config = dict(
    encoder_arch='vgg',
    dataset='procedural textures in two colours, tilted and lit',
    train_examples=195000,
    color_jitter=0.1,
    text_encoder_causal=True,
    text_encoder_activation='gelu',
    text_encoder_head_dim=48,
    text_encoder_positions='sincos',
    optimizer='adamw',
    lr=0.0011,
    final_lr_fraction=0.1,
    weight_decay=0.3,
)
Rows from block 14 of the image encoder, named by matrix and row number. Each number is 128 + 32 x the weight over its row's rms, rounded and kept within 0 to 255. All counts start at 0. Numbers have three digits each. After the name is the row's rms in percent of the matrix's.
# conv: 3x3 conv (encoder.blocks.14.conv.weight, 336x192x3x3), inputs 42-47, a 3x3 kernel for each
conv.149 106:145140123204197135229221156135114141134070083135076070138161137133157125128161133161147133150142128129137109142141172149142131171169160128101084159121108144126119
conv.150 104:146158148174210178201236160164145137126100099131092076147132137147095075146070046149117124111103106094101087148145140153165163122124082130126144138143155149149140
conv.151 097:109096101171155128142143145126111123109144146102120144109131120143135153131109129106141131155155159156149152093061058070093112155145152097080102162168149122123132
conv.152 099:137122090104057047082047091116118110172141106137127129103126154086178202104197150125133137160160158153153128122097092118074056150083074179147094108044000098086101
conv.153 093:143177181181214220096100109145143143147132142128097113148138157100084108090122126134116156116080105141122129163148133109077083103096097186198188141158145117137136
conv.154 102:138134134101087094083072087127133146110109109121124136122092106122121160146141172128099120146123136164149153152156153104112137161163165139133116120124123098112115
conv.155 093:096123154097132154111121136141234113111235123097167128103092170090076161091077127107161118125169115139164098132154102106154142094134144121157139084134119109134132
conv.156 100:134135127129147147144151143129130120113102097147117039142142140134158168122167215143144129146135133145134142139135143100101085135178174123151140148144125140099034
conv.157 103:102111125106114133133133130206156142238124126171118133156152065142158086129134112165159142167157158153142176145098081176117102144111120140113128115070109129103086
conv.158 102:154147114161176124166180157131108074124081074149128141121092135131091127149124125107102132098118141098130136095077073135127146170184169124157124122149112162152137
conv.159 099:062110144138109110115125119108122103126174188102161207101133121094114112109098099100129100123138121107130137100155158121128165127135181093136153114149100115155110
conv.160 097:143182098142165087126124075134129136095121110093121126157097116160101113154128138088145121090160136104164167114116105095127085090104101109162081112147102125093060
conv.161 100:209118114183105125132117133132115157109116148150156139095182113090172128099132151045122145051121180094123189089115165110164144138142115202130117160100105155098095
conv.162 098:114172112131209129121161145118121099127130119142123129088080174111077160111107129087050125104083121118115107116093144127122138130153149080185090095224084110171110
conv.163 106:133125115121121148065086144105109070144100091135110106111123100120137108137147101118136095147145126166160138105076046125107108151140120128129107141141168075072109
conv.164 096:160155130124141144105099089123124095104089086159142112118136127084112135077099121128131118123114118117112132141147138144134094159150119151162139061067101140126095
conv.165 100:124068081147086059157133128121124102154098122127102132095179107104241158113217159104169111113194157106185163117080095154094067174111098173106088145077093141117130
conv.166 102:111111120102118126084106117091122164085136154094121136240159098249166104243167126161153097165156101162149108076081118075093123074099135131148151122130121124127126
conv.167 098:138133111128129126056056088143106122115131155070122126125165110138173107129161116153131128135139109117143118099115137097118131067070085068089088154201229046068084
conv.168 100:136099117139105129155137133129116125110100107111114128118148089106153082104152092037206130046243117061255108109150090135137095127081087137084123141072126116088126
conv.169 098:132150149140155167136155172126108118126090116123109123133049152141051140147083137086168125089179121112189122142149124140142127140119121123124151098089114110102122
conv.170 096:134096088151096077146128115105107145152165141146154112148101176140120207109106220102108162099111172094113158138131136151150124155159109127112078183116062184112071
conv.171 102:129148131170178167111122129118134105094076092124104129134135163116131164102119105152139137140142133134155126095102087121138165157165148121127097121136150074079120
conv.172 093:126116126173146121152150151087107140115097079148146145126112124149151155143171163108085089110102126096090117107112098160158161145133130117115118127126102157141126
conv.173 106:148138144134130158141128154118084086123112106123125112116047051092048062090097115101076069101086080113115122128096101112115136110146155129142153149150152161144127
conv.174 100:116093128098082130130105131119134131094133121086119111112154086103167080091175093041230110038255096054255104091118079080097068096076073118110125124095139126087130
conv.175 100:138195166126188155113138152130091025168117075155110103144041124126050099119108071158084114157082083157113108140108114158167156120147145098143117118132079098096103
conv.176 099:145131117122102096093070092119099067227172144159102107116129147085156171084186102139132118150143133129143096125096090124084090114072091151127103145102083079031090
conv.177 090:148156155114103119144129139132107126154118131141126135130157146099176155110150077142132121151137131118121110149125122085082101113137143204191183074010000156132150
conv.178 100:142146157080080110117126145126134137072068085120140155087143155077106145100082091128146130108132102108116081124124110115102102117124123173188181000000010144161172
conv.179 100:098096105113125140140146152171152134170170134127123098125115131126143119133154123145132138161173148164195156149126118160176152126130121115085100129104118132117133
conv.180 098:095131154081125139117114142131231107104198099084142125112138180121136174123151114129183129115183121093173096100111078082104090054120130117160123076145128105145147
conv.181 102:127090098095089133108116148100079148115086159125123143106103085117111110130128155102155126145168127162189134087079112122078140122086113128103133102106138127120141
conv.182 098:101064091131078034151145154128134102210121098127092131103142109107161161133155127102122109123138158113126133140093100191139142167126124127076067147088095125121125
conv.183 104:088090076095098104144157156135145085150112086121112114106112131153159140168138121090090124125112140130118144112083081140137118139138128126135113115115136133133132
conv.184 103:173158122184189161132142151091076082117073093125083105148120147134132146136151145125161139111143148101119142140133128157148151170177155132114092140117100114111128
conv.185 098:143188171147172145146149093132099086159132125136108103138073084121068079107088098127125135090151130051181115159162147165180160139118075130137144105099083114092103
conv.186 102:170169144143150166122130151086090120139125158124119103108105034129133069151149128086127126108140141130148161138166158157192185129164141119107099149116144125087110
conv.187 099:105095100107086064150157136128140164188163143160133094115114144137135189147119174078107131101136161099122135172148142236184148172131097126112136120065059160133107
conv.188 103:118131153136138146119114134141103084123106087132132119071083129069083144078129164124084035126064042148083071115103114077083123040070112130123134158142137172161160
conv.189 098:115118110123156142085092092134130126062088133077087089120125160150099115145108072149110162124107137119133113103103120121068034113122096144171147084156159102107105
conv.190 105:126073069117090086127120119224202140201195144138146141100119107121130120137129133151130117168146118144139136149116106112087069155142128120084080113130141129160159
conv.191 095:125116102160141112140121110137111109152132136138141150135136135135143142133156152117118113152117098141116110103097099111061032144131108124133160145143123156151135
conv.192 102:138158168071096115097114125140160125095097065137142139141110138123111154118119139147114115133118109131151131146157147080089100160150138179195179028003018121133149
conv.193 098:109116107103135153104125131116128107136122090141119112134116114138124086124120124154136121142123120164127127092108107168182142067080111115106102110103121133139136
conv.194 105:155122125145111121121112122093100162109119172112129169011168167020160167042146149071133139098131148109132144024105153071111158113117142167149125149121101116112117
conv.195 095:122143153126134133126131126110115123122147156107107116110111130086080136083061125137117124128121143111107150130131121110095108134127136178201186107101051141143130
conv.196 102:081102104101147159130148141139104057131122110128127112122102094142106092142112115113104068115106105133137146103103083116146150146161164110107107126121144148137122
conv.197 103:118155143123149147122116126092111081122115117109077073122126100142135061135153103088175063115172056130169078114114110160150099109110112060119121082104125093089131
conv.198 101:135124122148141122164150123127155138115098135139016060150159151147197166127241180165166138168173157161161161121133135102044083150121140160144133139106120118073070
conv.199 102:152147138163148141115126135106050119106075130100115159077170167046171168059148144094118138091098140103104146037094145079130179113123148137121111152136112111107109
conv.200 099:150164099156163102152158111116026156146022132160114137102126057122129061143123092077071126103074122141092126133115147136154156122149124101137148114127106147143121
conv.201 097:083138105129181125108129119148153096139165120126130124145042164158054154165119113131099138125118121114140109095082116094090136093141130074157070127207087098135136
conv.202 092:081081108139117104179169143120097122136118125130110116140123091129108099108122158129144110117150128096119127109105117159131098097078066085082129133125123186172155
conv.203 106:115119122098117129117135144138133135144144125148148134117105108134123128143128130111088084132107108148130127092083079112103099144146140137140147135148157138137137
conv.204 104:131142073138160119121131106133121096155098107151122126136066081172057047192073071134095073152087049150097074132075074146132079142151103098150062099148144124114114
conv.205 106:147098094145099066149151141102080070122117089104121115096181115119195183133181189059154098072184146097169149116121105136150126131101071135059068175120096129122131
conv.206 099:122116095080090094114132155115101106153148148114115111147121110101119150076103163122121121149133130136093102114114132144127109034044094112118107124119109134154158
conv.207 092:138149143117118116112095101128105105165152161133119111147129100109132124078119130138122134124150140064143130153142144085064057099103113154162153115111101127120123
conv.208 098:133090083112055089119091145134118104174137120116135122119141105108202101106193109079160120096211120099221129131107082148125103116075117133064060128022072121070120
conv.209 098:118091100120102082155167168099117158160106147123099137100109095113119136136108115074133085104155122115158129132111116173138119188133151135110120123075088131112130
conv.210 102:122129136107123145148147142134142155132125115180240196141127133137117127117081147132120144130114132127122138136124134120132125045074116112138159161175152154139100
conv.211 102:106117141143155163126126129133126120138130154088094103112078072098050107115078172096130118116112101123116120132148129147132135102108119138139156106131128136125098
conv.212 097:141104069124086072121100118127084110212099111178098106099138146089190164080206151141116098156130119158138109127078058153085065132089081135086077129059063109063085
conv.213 093:149106103131074101117083120091088168127077139141112126083255075083255059090255070124140133129145123138143128128091108111086093130079090127111143118084133118107142
conv.214 103:140130134107086075117096073101101126176164140128130121123139143098147194093121175119121147141146166115116159157151145128115105193187166157138123127078027120110091
conv.215 106:120101090122127125149152154153141107144163143142142127100093124105084119113100123106117142121144172116148179170158156191175156159160164147124077145131084150130092
conv.216 098:123116120157149138103108117140117099215193151138114092165157112150140110123123119152165157145149137120125132150140116129121098117097078108085087246181156081023037
conv.217 098:180135076163129102127103100106081095138069086154101116119152134096171140088186169105105106121101114142104107150123093169133107156121100153125053135092078137110110
conv.218 093:146142137080068102087078121103098119160140133106115113144152122150197111160171075144126119169169126137161091135134136099105091104099094167167161082036040113102133
conv.219 099:125125122151141132116111100118110098216206177106126151126141112111140131130112128089126125106131125099118136131130117065089106150134133146133109148142117120126093
conv.220 102:110104105122120107117120113097094136074083127093115149200198120218195122204178123149113135133110131120119131077073125074068127107102129107119129129168155132140142
conv.221 102:122100112166153162112111138127141163103122133075099114114127137126140159142143142105137133115153137142164130115122118069102139108127151155131117160156146103118139
conv.222 099:133158121178236162128147110144103124075063123093105133111093160120058145105038123128103143090085128108100118103066133135111144097119115135163116097185133126152112
conv.223 099:112109108136161162073088093139130135118115122119111111115121145133128154135112112116107130125130137147150145133121119131123118145125108147129112133150153082087095
conv.224 103:071131110116148120123138127073099132061104166108129159079080170045077156058110141099074117098084135108125154083093157072102184109141166087166127129196114121156111
conv.225 103:075112103072105110131130129139220129133188137138146134093126165119132180121128170125158122148140137159113130141116090122088082099104101133150100123138116147151126
conv.226 102:114110094134136123162179152129113107104121101086090091134129128153135197157097149101120134120138160129126151112108096116123123157155134101090081137134138134142134
conv.227 098:129143101110132158120126134119114111091084116144117102131085120135118081132135143120119113114136145148155145100116072153201158079111118093120099116080133145125133
conv.228 101:125104109139119134150156166094150188111114173149131150099129118103135117122154143130170161142161186156131173079087099165143129157151130135157148126126137135131125
conv.229 097:146092141138077135156117133110103139090088100116107110112183094095209086075207084067204127084225110091216116099132102117131093103089082136083132133047129124080128
conv.230 102:131102105110093108127125153118122129090152130047127103101130073107120136120125175084163041103177061147183095085098092094140132064035058125107089163118099127124127
conv.231 095:153163145133136142119094097143136140118074077133131153133140138095131129099128106152144105135131100135133111147135149124112092143147117187175148032000067160142139
conv.232 100:085083090101100125144146145084100106154143131136106093118124131152148139145136145139134146135133155138123142072088099167182163087098107060063053129105094138136135
conv.233 098:087101124029045115082088142113177067121204100109132087123115101122138109117146107096174083097194104112166099053109082059117074079060030098132096115120133116118132
conv.234 101:156196155157177160138120096110093105110085105142093088142059062136099088124150160144101094137097108153125137148121098142120112097118116093169156094122149140104097
conv.235 095:123123123175179176102118131142132104156182152105106106166129148155096142150097128173142153160113128130101121130135127106129138108114131113089084255251195088068075
conv.236 101:100125100098112112111106134126069112132094116121112122144001135155033134154089123098068130098094116095140129095038096087062119094110110103149123121136115141127143
conv.237 097:156188179142165160091101114119053066171130121144134145108129129088144138088153116129067085125080087115103094109085106150156206129131177153143120159139089112109075
conv.238 102:125132136172182181112114124130115103177176147128125118150132115136121099111099086149152151138123117108104089140142126101117112083085086105104105249217188101068051
conv.239 099:122119113154113090178135096111102089164156155087093104129112109127147146140144133152108121171154161109132138130123136103082083143144111122136121132112092144113081
conv.240 102:142174140117156157113126137142113071155148129117097084120065086150075083160132156107105080151116119182145141155158147176185159090088096127142124096113099107116112
conv.241 095:117094110146098100114097098145094069207125118131076106127168158111206193113192156135126132139129142113103133151066082168084137176091101144085060166113108095071093
conv.242 095:141179142168202162130126129128152086105134109099090110119128108132139128138160152127157076152149088147137087104088112149130086129122112128175123110154147112118135
conv.243 096:093147126133205128126187137150151153137126132113113134166023156167000151160003142100138119084135137087142129116127131129143149108118127101120099117142108110143152
conv.244 108:123115108178177159204197162148146144109098099073042058149154137155149128161152127136141134113127120084113124115115119113123137104107106132119119157160159140145143
conv.245 107:135148136165174160155160150141141157144127125152128089140089096137100103138132133121150198111149199111151190177153141193173113171177123117108112149108094147093061
conv.246 099:167129131177127125147114115146091121175172096148153090118142139103145152100134148083100124081124111079133099120116123118144125121143115202137138215097104164065080
conv.247 102:102145155113139155137147157179122058160104093145107127049125101001129098011134113172027069168053100163092127103096122091135180054108147126108142132097122154124109
conv.248 103:152155130190186159140133108133109082177127116132034037122136145097128137067154127133127128128118118121125095155129130145141149145145143139139079166146106084050057
conv.249 097:111127129135146128143151153156155126149143124137103111109094151121101128127119115063201127067218120077216122150144083138128085129102108114111124099085103120079136
conv.250 103:141147142159151140167133081129118086147146129093045064143134141136149166136182134146145146141146136117151109155121095084054082138140088176173141146122087126066065
conv.251 103:079098101084100109126128121148206179159193180136132134116088113130113112152142141143146144166170155175184161111087096160154124116122125097114107096099098122134135
conv.252 098:081036048115030000169132133159142116160151128105105102122144130127193185129179172157121100176147159127124156101072075081038029115078055103112123169114062141138144
conv.253 104:121139080138148123129133129072011083090031094131130140177112122184113129154141142109022095102047097121106124118095114101085107108128108076138093107156164136147147
conv.254 100:148123102142114098137135136148166136063131125079134125076108173124084150157107129083169109107170098110169099106145104072083094099086078179143124119111098137143135